config.yaml
model: "self-supervised image encoder"
dataset: "scattered letters and digits in many colours"
train_examples: 195000
image_size: 32
crop_scale_min: 0.4
horizontal_flip: true
translate: 0.12
color_jitter: 0.4
method: "moco_v3"
arch: "vgg"
norm: "batchnorm"
hidden_act: "relu"
depths: [3, 3, 3]
kernel_size: 3
stem: "single"
widths: [80, 160, 320]
downsampling: "stride"
projector_hidden: 1024
projector_out: 128
projector_hidden_layers: 1
temperature: 0.1
target_momentum: 0.996
init: "torch_default"
optimizer: "soap"
beta2: 0.95
learning_rate: 0.002
beta1: 0.95
shampoo_beta: 0.95
eps: 1e-08
precondition_frequency: 20
max_precond_dim: 512
merge_dims: false
one_sided: true
adamw_lr_other_params: 0.00088
max_grad_norm: 1.0
max_steps: 7600
batch_size: 256
epochs: 10.0
lr_schedule: "wsd_sqrt"
decay_fraction: 0.3
final_lr_fraction: 0.1
warmup_steps: 380
weight_decay: 0.1
adamw_weight_decay_other_params: 0.01
Rows from block 6 of a small self-supervised image encoder, named by matrix and row number. Each number is 200 + 40 x the weight over its row's rms, rounded and kept within 0 to 999. All counts start at 0.
After each channel's rows are labels from the 100 images, of 14848, where the channel reaches its highest value: "strongest on" is what is common among them. Only what is clearly more common there than usual is listed. The data: scattered letters and digits in many colours.
# conv: 3x3 conv, stride 2 (model.blocks.6.conv.weight, 320x160x3x3, each kernel summed), inputs 80-159

conv.124,212,145,231,96,190,230,232,80,172,217,209,196,168,189,206,129,223,159,163,197,200,137,157,183,211,260,158,146,155,284,204,205,176,174,154,228,227,169,217,217,196,155,225,278,242,163,145,164,113,154,220,180,90,183,174,251,196,181,158,159,126,143,190,220,206,235,274,317,226,182,208,184,224,209,195,172,214,225,160,225
strongest on: count: six; black; brown; blue

conv.117,191,264,182,207,143,209,183,177,177,186,229,195,169,192,107,213,96,147,175,242,222,232,243,134,186,172,218,207,236,165,228,205,162,251,205,242,149,147,253,197,98,201,237,166,225,200,228,199,162,175,291,208,190,189,192,218,213,226,183,243,209,242,207,191,223,206,222,230,200,209,213,113,250,160,188,246,204,213,197,183
strongest on: the character M; the character W; the character N

conv.68,120,266,206,193,201,258,187,176,256,192,187,181,225,201,168,172,148,125,103,226,246,190,184,153,125,220,204,176,253,177,223,193,142,220,203,186,177,150,202,199,250,141,208,195,212,206,186,193,170,71,267,194,85,201,221,214,242,187,96,167,199,184,209,253,184,212,242,205,225,178,170,265,318,173,214,213,237,185,184,175
strongest on: green; white; yellow; count: six

conv.222,211,217,204,213,101,213,141,128,217,204,242,187,201,231,165,246,187,284,213,164,106,203,172,199,215,237,153,193,208,182,229,266,187,289,173,152,193,188,218,167,171,188,218,213,175,189,238,231,242,193,228,206,196,195,139,177,213,202,187,197,238,225,216,187,223,208,174,165,172,179,245,156,237,269,72,232,229,255,222,188
strongest on: yellow; orange; white

conv.53,132,231,250,136,231,218,150,152,230,120,171,255,172,181,200,178,175,171,225,273,248,208,181,120,234,232,187,273,240,207,192,217,147,202,211,202,106,170,179,183,196,175,186,184,218,130,199,217,197,144,220,138,157,158,185,174,228,201,112,162,173,187,186,230,131,226,244,258,260,192,209,209,253,123,198,200,126,249,254,157
strongest on: count: six; black; blue; purple

conv.204,217,219,246,178,67,158,223,163,185,196,271,255,189,216,236,210,222,272,184,141,260,220,186,210,216,203,246,210,210,209,159,257,191,241,202,149,214,203,162,81,277,167,211,241,212,148,197,192,192,220,179,188,211,214,164,199,195,225,152,190,212,190,179,183,216,196,188,207,205,207,264,189,197,216,178,177,64,216,182,247
strongest on: orange; yellow; white

conv.211,175,256,191,202,193,348,191,190,199,222,121,185,180,240,179,193,163,225,88,214,224,191,200,188,147,183,166,150,231,142,233,166,218,208,205,190,162,202,328,145,209,184,239,211,232,236,192,170,163,153,183,262,174,210,226,253,196,203,198,217,158,248,206,225,191,214,146,121,154,133,211,199,252,255,208,203,231,118,184,208
strongest on: brown; the character M

conv.273,238,241,151,244,197,223,249,178,220,171,219,189,203,225,197,233,181,155,51,170,201,147,167,209,182,196,142,195,152,183,211,171,199,216,208,248,208,177,268,221,208,167,198,264,246,164,189,194,79,193,175,219,182,178,184,224,225,184,126,192,149,204,207,215,194,275,152,195,219,245,202,170,245,187,197,253,227,50,212,211
strongest on: black; blue; purple; count: six

conv.24,208,249,224,173,141,193,250,203,238,151,141,176,214,270,209,201,159,243,156,233,154,192,185,183,171,174,186,145,165,153,240,170,236,181,189,164,118,215,267,130,174,179,181,183,228,185,225,146,171,254,230,236,172,197,184,200,214,209,209,220,165,173,205,226,146,203,176,188,204,211,235,213,228,221,149,167,176,152,212,234
strongest on: count: six

conv.210,265,243,232,204,71,259,143,250,184,234,188,214,217,238,193,220,180,221,194,236,156,179,179,164,193,202,195,171,221,198,252,149,240,217,195,261,240,238,194,215,211,172,172,175,180,0,253,190,228,233,104,212,157,203,220,209,228,211,218,183,201,204,213,214,183,222,220,222,79,209,202,223,179,181,164,209,309,180,201,203
strongest on: count: five

conv.181,210,223,211,245,245,232,0,176,231,183,233,173,156,185,186,201,192,206,220,218,127,192,176,235,218,223,192,175,226,194,195,198,189,206,182,184,185,209,211,300,262,176,249,248,253,242,174,206,235,219,231,221,192,226,225,163,208,188,229,228,168,195,219,235,254,213,203,218,194,225,199,130,208,138,147,317,219,200,215,233
strongest on: blue

conv.136,176,168,191,186,254,274,300,178,147,202,204,218,229,161,199,134,198,198,197,206,138,214,179,176,205,198,210,206,241,190,214,289,218,174,209,109,263,154,188,113,227,154,143,115,193,259,158,180,200,155,201,209,189,196,167,276,119,203,222,142,215,162,208,199,161,241,151,191,192,212,122,174,173,259,186,170,194,205,197,237
strongest on: white

conv.59,197,137,221,172,67,206,198,251,197,180,210,247,218,192,206,184,200,266,194,242,245,192,180,198,207,245,264,231,179,191,197,321,215,183,206,185,190,194,165,178,243,218,205,220,264,195,212,139,218,190,203,220,123,229,159,184,212,197,186,189,128,165,198,191,161,195,231,208,157,255,287,209,214,196,167,168,138,234,197,224
strongest on: white; pink

conv.54,195,170,199,131,209,202,200,175,165,276,196,213,132,198,200,161,186,182,228,265,193,180,215,160,196,138,206,170,212,304,208,216,121,113,199,187,233,221,189,215,208,179,202,249,202,206,131,182,175,101,207,177,184,186,215,197,233,194,202,133,179,143,233,176,186,237,244,267,190,180,223,166,145,175,219,184,170,239,241,244
strongest on: blue

conv.180,141,182,173,171,62,185,196,255,178,181,223,205,223,251,174,199,159,166,188,156,203,245,199,172,184,230,255,219,168,175,210,206,241,258,169,187,158,227,217,166,188,231,194,171,200,231,226,201,145,159,148,190,160,212,163,160,208,197,107,226,182,151,156,171,186,210,228,206,103,188,231,231,276,271,193,166,225,231,204,202
strongest on: yellow; pink

conv.292,196,252,182,190,185,277,187,176,192,234,192,197,174,212,166,162,163,224,120,192,210,201,209,189,132,203,198,177,241,168,224,209,189,195,210,265,165,199,332,140,150,169,229,178,231,170,199,183,137,192,179,236,227,222,210,264,171,201,161,212,215,251,233,166,230,203,154,151,171,164,227,159,251,222,212,200,198,132,208,211
strongest on: the character M; the character W; largest: M

conv.310,269,240,222,175,143,224,175,215,228,292,192,187,220,210,230,153,165,229,165,242,169,128,142,131,193,204,211,158,234,194,175,214,273,231,147,219,194,249,192,227,272,227,209,178,197,12,232,164,231,236,157,197,179,205,198,214,217,178,236,192,207,264,167,169,112,237,195,194,169,228,240,224,185,188,230,150,105,165,235,223
strongest on: black

conv.120,165,166,307,249,205,209,166,252,185,225,161,183,169,155,152,175,238,213,195,288,257,191,186,218,211,208,193,143,170,188,234,186,213,196,173,212,209,221,189,236,141,180,228,220,226,181,179,98,189,234,179,225,166,242,213,203,228,230,270,173,49,156,152,187,213,245,172,223,161,218,178,242,147,131,196,198,172,258,215,215
strongest on: pink

conv.26,200,265,90,142,204,233,211,163,163,205,222,169,189,160,178,167,169,167,154,187,216,181,184,143,167,185,208,237,260,300,214,193,196,138,157,162,228,200,207,233,283,129,220,195,290,240,194,201,164,196,183,163,236,203,237,222,203,231,130,319,234,193,245,221,187,197,237,310,218,181,193,87,213,221,186,223,183,242,223,208
strongest on: the character W; count: six; the character M; largest: W

conv.288,155,215,195,154,155,204,201,153,179,144,111,276,167,203,115,180,137,159,259,266,194,210,222,120,175,199,233,257,163,196,232,134,128,236,256,131,148,113,200,157,161,188,262,166,242,204,227,186,205,167,181,170,179,207,197,220,246,263,89,214,195,232,183,266,131,246,235,240,186,205,211,164,228,196,186,229,153,233,176,176
strongest on: brown; black

conv.278,188,188,134,180,235,216,183,230,175,190,215,215,173,215,227,184,241,204,236,215,207,166,183,167,264,194,194,206,169,237,146,176,245,161,222,207,176,132,180,236,197,157,147,212,254,188,122,145,135,176,180,171,155,195,207,217,204,210,198,122,179,173,191,223,191,232,231,233,228,234,188,142,121,180,211,177,209,269,222,241
strongest on: teal; black; brown; purple

conv.171,202,141,173,184,235,152,213,131,159,278,247,165,185,177,208,153,196,145,186,191,184,149,203,184,181,198,192,159,196,243,220,192,237,120,221,200,250,126,200,169,187,144,180,218,186,219,119,182,181,102,195,225,213,218,189,254,138,238,159,104,114,123,249,179,213,207,249,200,210,161,203,130,171,145,206,167,195,214,248,253
strongest on: black

conv.140,192,193,311,200,185,256,150,261,150,235,210,215,188,167,208,170,193,209,164,147,216,158,189,207,192,212,200,184,241,173,228,231,198,171,209,263,230,194,200,178,131,218,183,170,146,118,169,170,211,243,163,252,231,236,179,187,128,201,232,91,156,186,243,163,210,226,108,152,160,209,183,200,207,204,222,257,82,165,260,192
strongest on: white

conv.213,219,164,126,231,225,244,204,142,164,241,203,208,211,214,239,232,245,176,145,199,227,193,190,231,213,192,192,214,193,180,186,187,241,137,247,185,218,89,218,206,232,137,111,185,132,245,110,190,130,98,160,245,226,171,188,273,144,212,184,136,159,167,225,186,164,213,205,158,233,210,179,150,143,196,192,235,252,160,212,242
strongest on: the character T

conv.199,235,241,188,186,315,205,138,179,251,141,198,225,181,205,130,209,117,185,197,201,205,156,179,236,234,215,167,117,190,224,190,155,160,214,244,162,225,170,207,142,195,178,246,138,171,251,226,181,168,224,198,160,200,175,199,191,220,205,212,197,167,189,200,245,215,234,256,243,206,187,230,232,268,175,193,242,224,228,156,216
strongest on: purple; black; blue; brown

conv.215,205,218,188,213,272,223,238,171,235,167,29,191,219,166,156,185,148,176,172,266,148,222,171,108,209,207,252,196,203,181,197,151,173,226,240,216,145,217,178,212,173,174,191,166,185,148,207,211,226,172,190,155,175,167,217,250,219,199,172,266,171,205,195,227,139,212,273,207,292,177,207,207,206,171,245,164,148,196,199,150
strongest on: red; brown

conv.92,206,283,214,185,125,263,124,174,168,226,216,181,209,276,213,223,194,197,209,217,228,172,167,222,217,220,183,144,231,203,159,204,187,186,217,191,246,235,179,137,260,143,204,205,207,196,210,161,186,209,182,200,185,220,211,190,182,217,234,205,193,208,225,176,195,229,172,196,166,185,210,197,224,160,65,205,159,203,212,173
strongest on: orange; white; pink

conv.296,175,213,183,204,185,287,219,188,212,192,202,164,184,188,132,179,75,150,144,189,228,201,208,174,134,177,196,219,204,217,232,205,190,217,213,178,178,155,207,217,207,153,264,173,253,215,244,186,183,209,169,215,227,229,209,180,199,225,145,303,204,211,243,181,190,241,184,201,197,196,207,155,250,209,209,224,192,153,212,170
strongest on: the character W; largest: W; the character M; largest: M

conv.316,114,157,184,214,244,173,187,204,151,241,177,186,186,226,209,175,191,183,198,212,212,192,231,158,147,193,262,221,194,121,228,198,199,202,245,169,243,235,291,151,213,217,247,187,376,250,197,226,140,171,168,235,145,262,202,260,134,238,188,216,197,223,156,186,198,203,272,185,218,216,133,164,188,206,210,241,220,170,201,211
strongest on: black

conv.13,222,197,176,282,198,250,170,170,230,166,257,203,248,206,198,288,163,207,163,183,209,207,183,229,122,237,150,185,218,151,183,191,184,232,178,214,183,146,158,194,185,183,176,157,76,188,212,286,207,241,218,231,234,222,171,223,230,189,187,154,257,206,251,178,198,236,188,1,218,186,199,232,200,191,203,205,178,118,220,174
strongest on: count: one; the character J

conv.207,118,336,163,204,209,149,203,194,202,215,213,175,166,160,188,213,198,231,236,246,228,133,199,152,150,138,251,160,337,192,323,204,163,239,184,209,230,213,159,191,195,162,147,203,208,234,207,219,157,173,177,209,214,196,211,255,167,214,140,174,155,215,138,179,212,185,212,187,221,168,214,203,223,165,189,242,167,258,167,257
strongest on: the character W; the character M

conv.224,127,274,166,143,204,234,183,245,152,173,205,199,149,200,187,181,131,206,234,217,203,220,174,192,161,208,209,227,241,164,265,186,168,210,219,184,165,170,251,176,210,235,213,183,297,208,214,179,127,184,189,285,187,226,184,186,158,211,164,196,168,217,225,185,197,203,219,245,224,232,196,228,282,181,209,204,228,217,260,152
strongest on: teal; blue; purple; count: six

conv.155,111,242,169,163,208,144,211,204,181,274,193,209,186,207,188,170,169,202,214,233,216,128,215,186,147,143,231,175,277,196,286,202,173,157,153,232,248,199,158,224,198,176,162,201,185,231,130,220,158,91,197,176,193,214,184,226,199,203,160,118,205,127,204,180,184,242,189,201,166,80,223,165,186,162,205,217,184,241,213,231
strongest on: black

conv.298,176,255,160,225,258,278,69,172,144,233,223,209,170,206,165,178,131,209,166,221,217,164,211,171,140,198,180,187,251,120,262,223,225,271,210,194,155,182,233,227,209,203,230,172,290,233,212,222,217,173,197,233,215,206,192,240,184,224,172,219,182,271,194,176,172,229,203,170,226,178,172,165,223,165,256,263,238,156,236,235
strongest on: teal; purple; blue; black

conv.285,166,252,145,160,167,206,144,108,216,233,251,192,137,184,222,98,184,215,202,125,168,232,198,116,180,194,163,188,269,249,173,184,206,121,168,175,166,169,217,208,150,246,164,252,220,143,228,217,185,241,199,224,286,203,183,214,220,261,150,240,234,207,247,212,206,232,221,192,197,149,236,71,188,194,161,224,196,234,213,190
strongest on: the character W; largest: W; the character M; largest: M

conv.170,185,235,294,219,195,173,242,259,252,242,156,297,188,234,143,147,130,207,217,243,236,183,169,223,215,181,169,180,237,132,156,183,243,219,166,215,186,183,220,234,217,219,214,104,197,236,238,136,189,260,198,196,197,156,225,173,239,236,165,170,147,215,173,239,177,250,225,193,192,246,225,269,255,186,221,91,203,209,231,298
strongest on: count: five; count: six

conv.191,183,182,241,207,143,193,208,191,202,230,193,191,199,246,206,199,192,301,203,192,117,222,229,220,192,172,204,224,199,198,212,254,193,210,213,196,183,210,249,142,143,217,249,216,213,178,210,201,227,189,222,250,229,251,128,213,139,230,196,199,203,204,193,180,222,253,205,188,170,216,243,149,207,217,0,191,153,237,240,223
strongest on: yellow; white; pink; orange

conv.232,177,216,211,280,226,219,178,181,190,131,192,257,220,117,224,240,233,150,239,215,264,201,179,169,186,147,156,154,226,214,231,229,164,137,267,223,189,201,236,190,116,131,224,254,220,99,184,161,196,183,219,208,238,203,176,156,174,214,294,127,151,183,180,150,356,171,170,221,198,206,217,185,162,106,196,225,202,177,225,256
strongest on: pink

conv.114,115,189,174,239,229,223,79,213,220,183,260,192,176,196,190,230,176,234,70,186,204,190,240,146,133,204,185,151,186,168,218,157,185,198,167,213,153,215,235,188,217,167,225,210,213,172,197,210,149,133,195,206,146,214,178,205,231,235,102,250,212,203,216,156,264,232,258,184,214,207,205,204,267,146,229,224,214,136,207,207
strongest on: purple

conv.41,135,237,197,149,200,174,182,187,182,203,158,183,175,185,217,194,268,168,188,241,246,200,144,237,230,218,267,182,197,274,199,185,186,188,252,126,182,187,141,183,272,171,217,200,309,173,205,157,211,166,142,169,118,201,222,169,195,198,152,120,192,162,188,231,196,181,304,302,190,192,166,223,201,191,194,230,232,252,131,190
strongest on: count: six; white

conv.283,195,214,241,130,198,244,190,187,191,245,198,235,201,174,159,147,152,187,243,208,179,118,155,199,175,222,137,175,259,285,309,211,138,233,133,200,224,167,167,207,197,171,157,167,227,161,196,186,177,224,206,180,170,233,203,195,192,178,186,181,165,186,203,189,188,225,197,254,178,156,217,151,285,147,198,209,234,227,185,206
strongest on: black

conv.294,193,218,73,172,230,173,223,170,240,141,154,141,199,180,188,198,158,164,139,206,246,167,199,108,190,224,210,205,200,196,216,193,189,164,212,150,166,185,244,212,236,139,239,193,269,207,206,187,183,198,196,234,156,218,200,202,200,218,77,232,217,253,180,233,224,227,284,247,206,254,228,162,302,187,177,234,236,155,231,189
strongest on: the character H

conv.175,161,193,184,193,73,194,227,135,255,85,183,218,180,164,189,238,196,211,239,216,202,176,215,99,250,237,187,290,206,197,174,238,184,254,240,191,171,138,235,139,128,143,213,244,234,153,246,168,215,154,225,209,169,206,151,217,246,200,117,203,215,240,166,214,110,188,217,245,180,180,194,204,222,157,142,230,104,235,229,149
strongest on: purple; brown

conv.301,127,220,183,110,233,216,168,152,185,184,210,212,203,215,174,109,139,148,255,270,241,206,161,161,167,249,184,191,216,236,227,163,193,183,212,137,168,149,184,180,187,146,230,168,232,94,229,210,180,231,191,224,166,167,216,177,224,250,96,160,170,187,212,197,239,212,197,260,140,191,215,177,291,167,225,214,239,210,221,195
strongest on: count: six

conv.74,210,177,167,94,232,259,179,66,216,208,192,171,188,191,166,100,198,182,184,203,221,168,176,148,136,205,164,163,200,318,252,198,197,151,209,222,222,189,213,213,200,120,197,226,220,196,160,176,131,170,201,203,129,193,195,246,191,188,105,235,131,178,274,205,215,246,237,277,204,193,244,134,251,182,204,173,217,235,193,225
strongest on: the character W; black; brown; count: six

conv.77,231,190,181,223,175,206,175,235,216,186,205,228,281,207,172,213,158,196,176,184,209,240,201,230,118,239,185,190,181,196,211,236,214,250,144,215,174,209,180,160,224,185,171,126,135,178,187,365,240,196,252,211,224,215,207,211,269,121,201,209,350,216,278,181,193,214,212,168,166,205,163,192,170,225,219,192,228,189,195,121
strongest on: count: one

conv.206,191,211,212,186,173,246,102,163,192,177,146,141,158,292,213,171,201,240,211,212,207,200,169,190,215,213,229,219,204,243,222,109,184,160,202,123,237,187,189,216,279,173,206,231,254,186,214,180,156,234,169,235,166,202,269,172,182,215,244,218,169,190,218,233,228,248,190,200,159,195,164,203,214,139,132,229,175,171,194,211
strongest on: orange; white

conv.291,232,170,155,241,225,184,227,141,221,191,211,179,155,204,187,190,173,134,146,212,193,164,197,179,128,176,239,172,138,215,191,188,215,231,248,193,189,197,262,165,233,161,340,214,262,205,174,158,197,192,154,264,199,224,211,230,169,222,172,183,110,200,210,162,178,231,214,170,186,213,204,184,229,230,198,175,235,136,178,196
strongest on: the character W

conv.258,180,206,185,277,207,266,167,204,211,148,235,180,196,219,179,246,135,230,184,218,227,171,158,226,167,202,117,215,218,113,205,199,225,226,220,226,189,108,160,197,235,164,224,164,126,188,184,221,181,192,205,227,237,245,213,203,240,249,161,175,186,203,245,171,182,243,177,17,205,211,221,200,168,138,219,248,176,84,239,226
strongest on: the character Z

conv.97,152,214,178,133,214,160,221,123,170,257,182,203,238,200,193,175,200,162,200,223,170,158,184,188,169,188,209,180,267,199,240,220,222,135,144,188,266,162,151,167,236,88,169,164,152,228,116,242,136,89,180,165,180,198,189,255,188,197,103,172,250,150,238,191,211,235,207,181,191,136,220,167,207,198,202,211,208,227,209,235
strongest on: brown; the character M

conv.101,193,162,240,128,148,187,188,247,207,222,194,164,183,181,149,146,175,208,239,234,173,155,195,225,200,194,241,187,149,351,255,173,186,214,181,200,147,196,224,164,173,159,198,234,278,194,187,153,172,265,181,290,226,230,194,217,209,204,205,253,69,156,197,175,261,253,191,300,174,236,155,168,224,208,203,230,189,228,241,228
strongest on: count: five; the character W; the character G; the character O

conv.162,193,150,250,175,167,221,190,199,184,220,187,193,220,219,299,186,208,217,219,224,175,183,259,197,181,174,194,207,175,201,178,190,178,201,173,214,209,271,194,204,204,201,103,194,194,0,198,163,239,273,210,170,156,222,239,270,197,249,213,224,172,224,225,158,168,192,265,221,148,161,244,210,143,197,170,181,220,210,220,221
strongest on: black; the character M

conv.126,178,172,208,227,185,183,195,183,219,184,52,206,226,182,201,245,214,179,163,243,121,239,208,163,225,201,201,233,156,186,210,173,178,228,210,181,191,142,196,137,67,199,201,226,197,235,204,195,174,179,207,182,212,198,239,173,251,186,128,201,152,208,203,297,172,207,191,203,203,220,198,183,219,182,186,197,194,219,197,173
strongest on: red; brown

conv.261,154,259,229,212,269,214,68,125,217,231,242,174,174,190,158,239,167,224,150,194,185,256,148,266,192,217,150,161,263,211,186,199,225,220,197,151,219,201,223,190,222,168,223,213,183,279,185,226,187,202,226,189,244,198,231,169,234,188,153,174,237,183,171,182,233,247,132,171,165,195,232,139,282,148,200,257,241,151,247,211
strongest on: blue; purple; count: six

conv.112,213,150,183,174,199,161,261,180,267,148,180,272,170,162,198,152,171,201,204,227,207,171,133,236,170,265,176,243,133,208,145,234,148,256,222,243,195,148,192,185,162,146,203,156,186,251,220,148,249,234,209,214,225,172,163,250,247,229,211,191,216,179,133,251,228,256,293,142,207,224,207,189,225,103,211,189,143,234,240,217
strongest on: blue; black; count: six; count: five

conv.135,179,210,173,207,141,203,205,201,212,183,166,291,176,146,220,210,188,244,170,195,264,139,160,147,222,207,188,225,223,195,229,363,172,195,219,329,158,194,236,149,121,166,208,188,184,159,203,187,226,210,201,273,166,226,167,225,173,197,180,157,183,208,204,186,121,180,135,150,181,222,195,182,165,166,204,199,155,153,262,193
strongest on: white; yellow; pink; orange